Weights of a small multi-label image tagger: arch vit.
Rows from block 7, named by matrix and row number. Rows with one number belong to one neuron. Each number is 500 + 50 x the weight over its row's rms, rounded and kept within 0 to 999. All counts start at 0. Numbers have three digits each. After the name is the row's rms in percent of the matrix's.
# gate: MLP gate (model.blocks.7.mlp.gate.weight, 672x256), inputs 0-63
# fc1: MLP up (model.blocks.7.mlp.fc1.weight, 672x256), inputs 0-63
# fc2: MLP down (model.blocks.7.mlp.fc2.weight, 256x672, transposed), outputs 0-63
gate.410 099:426548446464502459500537517469519453446548530592560449535492518548545519489544384544465499559373522496459560498502430567531472432547495484509518464484508479510523537565458496569580511569400461
gate.411 102:585555528442422447529485580445470561377596491454475537492479552514552504471530523463560482501477451483470533489470465500546483576527503502516495482393507570523430395466560452518517529423458546
gate.412 105:473575476485483426492498520513498552488375480517513539533569487528502478546517508451530520569480521446524401523398649520545415488551545526575566539471370474507521539501464547497564446529423494
gate.413 090:497504480526544465537474503513476499519437417434550434489371486446465399599587516551529475531502468464465538511513556408510467467482452542546511509467580437534499499481576511420454516443440501
gate.414 102:569500573483557561488495555428430532484532467452472559545515530371384515466562539472529568441432489496486518484427546468450432521585405591468538449512483499510507506485500522480517533491585426
gate.415 099:631518509523542497444416521499454573453576485522448499489457511519465434532537552430497495531398417464482490653451485533442489540497529491435439540502588534440537482469451480518510436383466481
gate.416 100:545584525416439556449533464479381546545464477488533392452503409523506395524523534438555465511578561477462458565585458472437482480499474528564440551462451521505543549502465448405601534501494505
gate.417 103:533389501490522461429471569515468565475537539403514507541526505476518456502547440538518477558508493468464541487520487532496513491526523520509578484440533484555410545546527488493518502558508540
gate.418 106:442481489524435574533450483493503572575532404567506501506436471473406448445461465475496492509560495456581426382461440469514508563654568498508512453447472434490553453467494539599483469502564553
gate.419 100:438460583515529483495489491447396532545465537477534534428464555540421514517509429480497495493498438497416486582483535425529511439490462434482475446495505430484544452464436477484476536490537473
gate.420 101:500520623523508584612593440409465494450567568409535520508506604559617467437452538545521545441540446566555554491526541565538447516525422514522578558496486427452529482432474534527570543512492512
gate.421 111:521476477512486485481553571534454513513443469489524380499485487428479396468521547430527414537546501440472512412612469548472545436494520475560481520613487447490561439557497503574536509546474506
gate.422 106:503627510474558477525526533547442496497460470456526497418511419450541501454524558608437424541529518503508505542554588452484520477540526496442421539497560514512506551544431525494453456399559524
gate.423 105:488483361496475492486418516442482557514393428483527496519569489507435480598563483548515406447495509567580581606590452469493508457469503414512471454411441460533516532383560563496491411497495562
fc1.410 096:447421488427379512451443433562460578425575526486557539518503508559520507472503469497562460486479431470464539542439501464435465465425533536515526483599550495478472504477429510544434450422536441
fc1.411 094:517475460495532514485398425505466477459536517515469489526469493469562499523495534575548495525469508463497532473551389462523470565460545504450388483555374469459468493466464474465420508378491466
fc1.412 104:454452416475655545480576521491371515423420418450501486519475526493545449515514703582489446482452567523506524485523498547471635474480543537551498413457542482465445474527529419404523528563531542
fc1.413 097:610541475467462561533588412421533555430470544474458543508504455479517495529597502530435502485477463479472495516453505564486456437533465428499495508530569454558472428417546462515504485438516507
fc1.414 109:541608562480522554597577554433491515541560479515588493454441551462428420507471468499538486524463529502474481624465535515530529476528553466594514528504521478526460532556455489532470448505375503
fc1.415 103:404519529383552514476409545486420522537493498444461508522583549456568501518523429539422505449582511427492543397518433499463465542561579473552486571525501551503446536491554441505619601585481515
fc1.416 095:484522520518443449471505531490467417409508451552524477497519592539490448436501493514504474546592457578440532499487461486527557491555547461463430559459386555509507526451503518555472425590476538
fc1.417 096:447567521579446538449538482557487472558561485530515478651499527577469489506456591516489581525494458504510410542525502442533443558464388534469375536471481526447463473546496452474414464560529351
fc1.418 099:458471419498418495495500599534511463464501539481473546480556547496466523439534467531524463420493559446525408458577477451505483390413460534401524598535458540468518612489553446541488488515520498
fc1.419 101:529534523562417364566532474590525495535477534584521469602471444628552448552582552511463450429470538506489364490486490486510430486486501484466534504512456452384434476453555430462499596519498485
fc1.420 099:570566480519546497516463496538452448605516432538473523398461563566452445427543408525488552550504537519488507513465478539472583532489512536472466520533620513598502518558497529529507550414482458
fc1.421 104:583468481500474449452549493576543493517507436468489470555521549470446499526514574495490494557431519472490468478563534378478485525426511485473507544508495538501562471549439507489439541499454484
fc1.422 108:486596463366478528472497585476416487517484585581476491474480483447538555476460524462475423459458563534461464452470492470575484514424468561538481451521536507513536515472521409579458597489559512
fc1.423 102:560401486512521470529501490558366456579466499469574565601497515456479575513477502511507547408540451506498512548431472488521522569436517566552493503479549500473612526492500499496486576562396562
fc2.410 101:487498550492461588430537469486508462520453509497546546615556547514531421471441468561477490509513457412491424556536487506484532559466596578526536447496430491492461468469583445459497519486481477
fc2.411 098:495494489575485557452614437462457524497449475514541455516557392481568507463404475515523540590568582507526569573459522506530614561471519486571497493558452454440519440576552476464501530500580561
fc2.412 104:473394473492465561532602456526537561520431527472552463564511489532578568544535526476539459501513539516551521536446507616535444494493475495476455477492532482468421525531461458467510438494451515
fc2.413 095:525553445490499574599508434511519490557528458500481565458489416483476569502483438546497525537463455458467479516453556449505552553568458457489518525540452435455508464519552455543406391570407541
fc2.414 100:531480502418478477524524518534412486541414644432355458523572531435497501565470455533457418592540459513511472496484438582499532524508524559629449498504537561518550559420462384550506513523514531
fc2.415 095:470505573484549495505533509462529506479457485609516506457587541459536420540531534549584440518542499519504645509510490450504561484518387431409504442451485494466487460552480513498493458443507434
fc2.416 103:520470566426555488581476565477528586454490432598461407399475491454548519495503489528459578573475528398600537505484543556633430445587533501476604506546491399487515518545465404548521549449505481
fc2.417 102:480555450532545385502525442421418610514376474455501506597549548410363500452508524446494490544417491499434467489472511434447528444418478455548588449497560595448444514492516523508514513439455512
fc2.418 098:456595484505462540432433559482572504573531532520539473599498536472538470396534525497570501474474456517489484542474569490514393582553483451523493448507538480609475595491466439559545487508518497
fc2.419 102:489460550438473517543541460526561564456417616535549524533535483562457435505420504524454452465521450555493464490453540524448477553454600523500508464535404515534548502467472551577523429461467520
fc2.420 097:451420462572600520556499567511522566549519507482460512454523455492526554486479482502493497534489511517538558537514488518494583484599514515485512437492512535550487430488465541502545456454567471
fc2.421 088:639538500470528501490492463500514454461461463536490502497464488490428502563424542633472494450486560497498505533556505444453483519469388526402463526513420511546485523486481525425429440517559544
fc2.422 105:526505478554526492604461466499418592532488403498513521507594518630540514480447494439380515566492472456479567530567391489546466484493560491486528526446491564488398547557517518395496388538514478
fc2.423 107:490503488518549502563365461517439566421498545521492495412512515469517479502421489531576449533546549528530561534630462523467555585555537488448386484455482542425514578399491555490529532498528506